Weights of a small image VAE.
Model: 2.44M parameters, 32-pixel images, encoder arch mlp_mixer, encoder activation relu, encoder patch size [4, 4], encoder layers 8, encoder width 192, decoder activation silu.
Training: adamw at rate 0.0026, 24000 steps.
Data: 73750 training examples, 83.3 epochs.
Rows from block 4 of the encoder of a small image VAE, named by matrix and row number. Rows with one number belong to one neuron. Each number is 128 + 32 x the weight over its row's rms, rounded and kept within 0 to 255. All counts start at 0.
After each neuron's rows are labels from the 100 images, of 14848, where the neuron reaches its highest value: "top examples" is what is common among them; "patch colour" is the nearest of a few named colours to the mean colour under the peak. Only what is clearly more common there than usual is listed. The data: numbers of one to four digits printed on busy colour backdrops. In brackets: how many of the 100.
# fc1: MLP up (encoder.blocks.4.mlp.fc1.weight, 576x192), inputs 0-95
# fc2: MLP down (encoder.blocks.4.mlp.fc2.weight, 192x576, transposed), outputs 0-95

fc1.487 [107 121 112 153 132 139 132 133 154  83 133  74 100 135 212 125 101 124 167 110  41 126 134 125 113 152 118 174 114 105 125 142 138 184 137 133 138 255 165 148 189 124 118 138 165 133 112 135 109 137 123 117 129 104  59 124 103 129 170 129 121 179 145 112 193 135 145 195 119 121 169 115 132  83 125 158 149 123 126 161 130 156 117 144 128 143 110 106 111 124 154 236 148 111 102 125]
fc2.487 [215 157 104  77 127 154 113 122  98 146 110 138 123 121 112 164 160 112   9 125 149 144 182 110 122  74 115 155 135 129  77 143 166  88 158 196 152  75 124 168  58 148 145 124  89  98 144 159 123 191 151 126 156 150 173 125 153 138  98 129 131 123  90 139 130 188 136  56 168 130  75  95 169 188 162 156 150 128 145  93 100  86 123  91 179 130 114 169 161 147  78 109  97 158 137 150]
top examples: on a plate (100)
patch colour: brown (65)

fc1.317 [112  82 191  35 107 105 195 141 122 126 151  99 148 109  68 133  94 181 134 163 100 125 163 123 140 103 155 115 147 134 147 115 102 154 160 100 112 167  97 144 144 154 147  96 237 183 135 111 137 152 149 109 126 119  90 125 171 119 108  92 150 173 128 145 109  97 122 165 143 141 112 199 119 133 106  68 112 129 109 170 144 157 124 144 125  91 107 150 152  96 125 187 160 123 146 105]
fc2.317 [171 107  93 196 158 131 134 137 116 152 122 186 134 157 211 147 169  88 139 141 136 114 160 127 123 157 133 110 150 132 105 121 151 119 131 205 140 197 157 137 135  78  74 129  56 102 112 127 150 115  71 109 139 164 120 119  62 109 143 191 180 101 129 127 205 189 146  71 125 123  92 126 117 136 134 132 135 120 132 116 129 157 104 123 143 118 120 154 166 167 113  58  66 120 134 171]
top examples: on a plate (66); teal ink (26)
patch colour: grey (71)

fc1.500 [107 121 173 204 142  51 128  80 115 131 129 139 103 149  58 150  93 128 143 174 184 147 107  80 148  68 154 140 176 150 146 103 155 164 126 119 117 107 187 146 128  94 133 101 126 127 113 105  87 118  65 112 149 150 120 148 126 142 146 155 139 121 168 128 130 113 115  73 110 133 120 151 167 132  93 142 155  97 107 125 115 164 111 103 161 122  87  74  60 177 135  93 135 133 106 130]
fc2.500 [106 128 166 116  93 141 139 142 116 112 156 133 135 141  65 133 113  94  70  84 143 121 140 108 137 139 107 126 134 117  84  96 149  89 121 112  94  66  75 120 133 151 118  91 209 122 145 125 112 142 139 129 126 182 112 136  71 154 150 144 120 100 135 121 148 144 146  96 106  95  82 124 114 169 155 178 135 128 152 176 112  98 117  76 128 174 170 114 157 109  96 130 138 108 132 145]
top examples: white ink (85)
patch colour: grey (84)

fc1.366 [ 92  94 151 105 119  95 108 138 145 100 147  94 117 144 139 145 112 113 127 176 136  96 129 179 116  94 146 147 167 106  68 187 111 153 124 107 113 110 154 122 138 164 121  84 210 179  78 125  80 155 115 117 160 122  92 195 129  87  74 124 163 105 115 130  97 138 114 109 186 149 151 138 108  87 151 136 118  92 145 125 168 141 174 118 123 123 137 100 113 117 112  90 105 168 138 154]
fc2.366 [191 121  99 176 129 143 175 138 158 115 138 163 132 103 144 143  95  87  64 120 139 130 158 158 141 107 118  86 122 116 100 212 103  39 136 153 123  55 110 117 106 120 169 105 109 124 123 145  75 185 102 125 150 131 145 170 116 145 114 108 150 142 118 128 126 108 157 151 149 127 103  62 132  79 203 104  98 101 200 145 153  57  96 173 155 123 107 131 153 148 128 171  85 129  95 108]
top examples: on a plate (82); blue ink (25)
patch colour: purple (31)

fc1.469 [114 152 135 145 170  99 144  99 114 197 139  95 135 120 128 124 129 121 109 167 123  87 167 143 136 127 119  94 154 205 159 118 143 120 224 165 107 142 100 120 127 107 127 104 135 121 131 134 140 138  90 128 161 115 123 115 176 117 138 121 159 122 159 181  66 103  50  73  86  72 166 120 184 106 152  84 121 109 117 126 121  81 101 108  82 126  97 132 102 130  47 185 122 166 142 125]
fc2.469 [192 151 149  90 139 185 166 113 125  87 141  93 135 112 158 111 161  54 137 137  81 115  71 162 145 120  90 170 111 110 106  93 124 126 109 169  88 122 149  88 129 131 168 146 153 180 168 100 192 139 174 107 114 145 140 114 183 164 104 113 172  51 108 135 140 118 170 167 147  90 121 111  98 136 103  65  84  75 110 131 110  99 105 181 137 133  97 127 157  94 193 114  69 131 117 108]
top examples: teal ink (62); green ink (37)
patch colour: green (54)

fc1.138 [142  82 132 192 156 152 195 140 109 111 127  92 136  87 166 110 108 128  89 127 201 151 117 116 124 152 124 111 119  46 108 104 162  91 159 156 186  61 120 145  85 161 221 129 108 114 145 149 129 184  95  89  82 180 126 132 135 161 179 156 125 121 107 195  85 124 102 154 130 126 123 145 141 108  79 120 101 145 136 142 135 134 152 190  71 100  75 105 143 218 169  97 142 128 153 141]
fc2.138 [ 36 151 151 116 112  69  80 150 121 143 149 130 171 146 115 132 167 148 142 137 113 126 136  61   8 121 199 106 109 174 227 127 129 154 141  70 107 163 175 137  77 111  78 126 168 133 109 132 138 158 141 156 129 143 124  84 125 123  98 108 117  94 190  82 140 164 128 116 150 148 163 140 137 123 175 152 133 176 151 144 131 111 148 116 130  71 106 151 120 138  91 161 148 126 147 136]
top examples: on a plate (79)
patch colour: black (96)

fc1.264 [127 139 103 158 142 117 164 124 118 135 161  67 117 150  68 162 174 142 167 112  73 132 150  96 157  99 160  93 149  88 158 122 146 127 102 136 174 146 121  74 112 149 165 124 154 137 143 104 193 159  88 174 112 145  82 149 123  53 157 100 149 114 163 133 150 138 114 118 188 130 144  51 111  99  61  98 158 186 138 152 142 197 148  94 111 103 118 139 150 218 123 128 140 189  95 128]
fc2.264 [162 183 173  86 158 117 151 142 140 119 119 103 163 110 163 139 174 117  64 134 119 116 154  91 141 133 183  85  84 157 100 110 144 127 154 143 122 114 126 178 152  77 163  97 162 114  69 168 149 121 170  69 113 107  89 113 122 110  81 135 118 178 141 143 144  99 134 119 111  87 113 155 157 110 132 144 177 109  93 137 114  97  92 193 144 144 121 110 149  56 134  93 118 169 156 120]
top examples: white ink (49)
patch colour: grey (67)

fc1.269 [110 116 158 130 121 121 117 152 121 166 188 128 154 113 159 114 111 144 102 148 161  89 122 150 120 118 111 176 154 190 113 146 148 151 166 107  82 115  34 149 113 124 115  77 135 152 150 183 107 149  79 107 146 128 102 140 189 102  89 117 126 113  92 184 148  79 106 143  85 162 127 136  96 116 105 151 106 126 131 122 174  57 137 156 104 107 112 122 164 161 172 194  46 181 145 132]
fc2.269 [135 121 159 164 189 157 142 168 105  75 116 125 152 133 129 127 140  97 136 105 155 144 118 149 118 143 184  86  93  88  83 101 146 112 104 145 106 104 180 126 152 171 113 195 133  93 147 102 137 134 137 127 133 162 120 139  96 160 155 117 117 155  92 125 120 167 183  95 133 141 127 124 208 117 186 128 137 103 136 155 107 189 121 141 111 127  83 170 115 135  94 100 186 122  97  93]
top examples: teal ink (99); bold (97); length: one (50)
patch colour: cyan (48); green (34)

fc1.343 [ 87  84 114 148 106 116 118 167 131 154 123  26 122 163  63 166 169 113  89  93  77  93  73 124 141 140 173 129 145 173 122 129 137 162 107 107 127 113 174 142  98 130 141  99 134 131 152 105 102 145 166 118 125 130 132 133 182 130 114 111 178 166 158 109 146  97 110 133 165 124 148 189 155 198 137 107 110 110  79 141  93 141  87  95 140 107 108 109 199 161 119 100  77 103 152 153]
fc2.343 [134 141 111 111 102 153  98 143 156  92 148 157 130 130 119  98  90 101 132 206 199 119 143 164 124 118 116 110 104 119 113 104 144 103  62 141 124 154  98 110 165 111 156 133 147 133 100 144 129 160 103 143 114 162 153  99 124 120 135 139 113 152 140 129  93 148 129 168 137 108 119  84 125 138 151  85  91 107 141  90 119  83 159 151 122 124 121 143  55 165 134 140 216 168  97 138]
top examples: white ink (57); pink ink (39)
patch colour: brown (64)

fc1.114 [152 126 150  96 137  99 140 151 126 191 128 142 138 119 176  92 158 113  82 136 171 126 127  87 119 121 179  94 164 112  53 114 170 173 143 122 120  96 112 161  93 157 133  65 168 145 127 137 152 109 133 104 120 188 160 119  76  86 132  94 131 172 130 127  90 143 134 119 148  86  89 115 152 147 137 130 161 120 103 109 151 201 196 134 113 123 151 145 105 155  68  95 114 109 111 122]
fc2.114 [154  88 106 150 130 175 100 132 138 108 123 115  76  98  65 175  83 121  89 139 132 128 131 154 136 129 102 174  70 126 114 127 157  78 143 169 131 111 137  95  65 107 244 150 111 114 149 131 101 176 137  99 104  68 127 138 134 160 115 183 140  90 121 142 133 136 123 201 147 110 134 111  97 109 116 115 151 134 134 120 103  62 109 131 174  79 112 121 167 122 138 160 154 119 122 132]
top examples: on a plate (68); red ink (50); brown ink (30)
patch colour: grey (95)

fc1.19 [131 119  99 120 176  63 169 121 112 120 131 157 132  91 127 111 115 134 128 163 102  67 104 101  89  90 137 110 128 134  86 121  92 168 183 133 116 153  93 107 156 143 146  61  71 192 147  85 185 145 106 100  58  96  77  96 178  35 160  58 130 131  91 106 145 150 163 173 176 132 132 175 124 160 176  91  92 153  83 129 203 157 136 127 177 122 125 139 123 203  71 112  96  65 122 154]
fc2.19 [ 65 196 112 142 113 155 137 107 128  93 164 131 131 140  86 126 107 139  31 112 138  93 114 152  79 178 158 121 172 106 132 155 141 118  85 131 178 108 158 127 130 143  88 143 113 112 161 110 179  78 137 170 103 118 172 112 140 166  75 152 125  58 171 104  93 118  98  83 101 100 166 133  80 154 114 105 122  97  93 137 153 116 167 135 116 133 170 129 128 113 139 111  46 157 152 120]
top examples: on a plate (82)
patch colour: pink (46); white (26)

fc1.502 [170 134 124 160 123  95 164 123 122 133 136  98  78 135  60 110 159 125 133 143  65  79  93 156 106 155 183 146 134 197 127 117  99 130  95 104 164 140 157 177 119 122 160 144  91 124 117 120  99 116 146 116 125  95  74  44 177 121 105  98 164 135 168 163 155  83 165  83 149  67 129 139 144 137 167 142  95 128 107 147 104 102 150 103 134 112 103  81 137  96 201 114 103 123 163 117]
fc2.502 [ 66 132  70 162  81 137 113 123 124  39 129 104 135 154 108 144  99 119 104 137 121 124 150 125 169 101  89 141 147  97 175 114 142 143 132  77 120 118 104 112 237 121  64 135 193 160 127 127 185 173 117 172 165 187 120 107 114  76 142 142 107 100 218  86 125 162  75 148 118 134 162 128 185 139 118 128  97 115 146 101 146 157 143 123 112 161 140 144 108 112  94 132 184 140 114 123]
top examples: white ink (90)
patch colour: grey (94)

fc1.449 [153 125 216 114 156 160 132 190 108 153 155 144 120 139 138  58 120 102  72 175 143  92 137 138 136  94 127 201 153 143 138 175 158 187 230 121 125 178  84 124 112 108 104 209 162 173 172 148 135 143 123 119 128 187 119 133 139 104 143 106 100 174 133 138 151 155 102 126 115 128 147 117  89 103 125 104 146 108  92  96 112 152 143 114 181 118  94 132 182 183 149 121  64 129 152 159]
fc2.449 [108 113 100  88 124 171 184 153 136 135 127 148 117 154 104 158  91 120 185 134 142 111 130 157 140 155  96 137 104 134 114 146 155 142  69 133 106  75 196 146 149 158 156 165 122  55  97 111 150 149 125 163 128 147  91 161 156 171 102 130 112  80  83 198 155 130 139 145 159 126 159 162 146 115 155 132 137 134 160 159 120  94  60 159 112 158 139 152  78  65  98 126 149  82 119  97]
top examples: teal ink (48); green ink (29)
patch colour: green (74)

fc1.435 [146 117 130 160 139 150 144 116  75 177 157  97  99 118 129 120 151 124 130 164  97  82  96 145 114 112 163 161 146 142  89 146 149 159 134 119 129 125 139 152 166 135 141 140 181 168 148 122 138 128 173 130 119 164 111 100 135  66 105  82  95 100  86 220 191 151 145 126 146 158 124 140 109 144  85 141 123 114 110 108  98 145 146  77 140 130 121 178 190 144 109 150  74 143 116 125]
fc2.435 [146 143 156  73 118 133 114 126 131 134  94 113 137 163  85  92 177 122  71 168  92 170 154 131 153 106 133 113 121 117  89 139 132  41 101 122 126 107 181 142 130 139 147 119 138  94 120 126 117 149 162  78 141 152 136 135 172 146 111 136 142 171 125  84 102 105 103 123 114 114  86  97 161 162 129 154 111 133 134 143 124 113 100 136 100 145  71 132  87 105 105 180 143 155 131 136]
top examples: white ink (54); yellow ink (27)
patch colour: brown (64)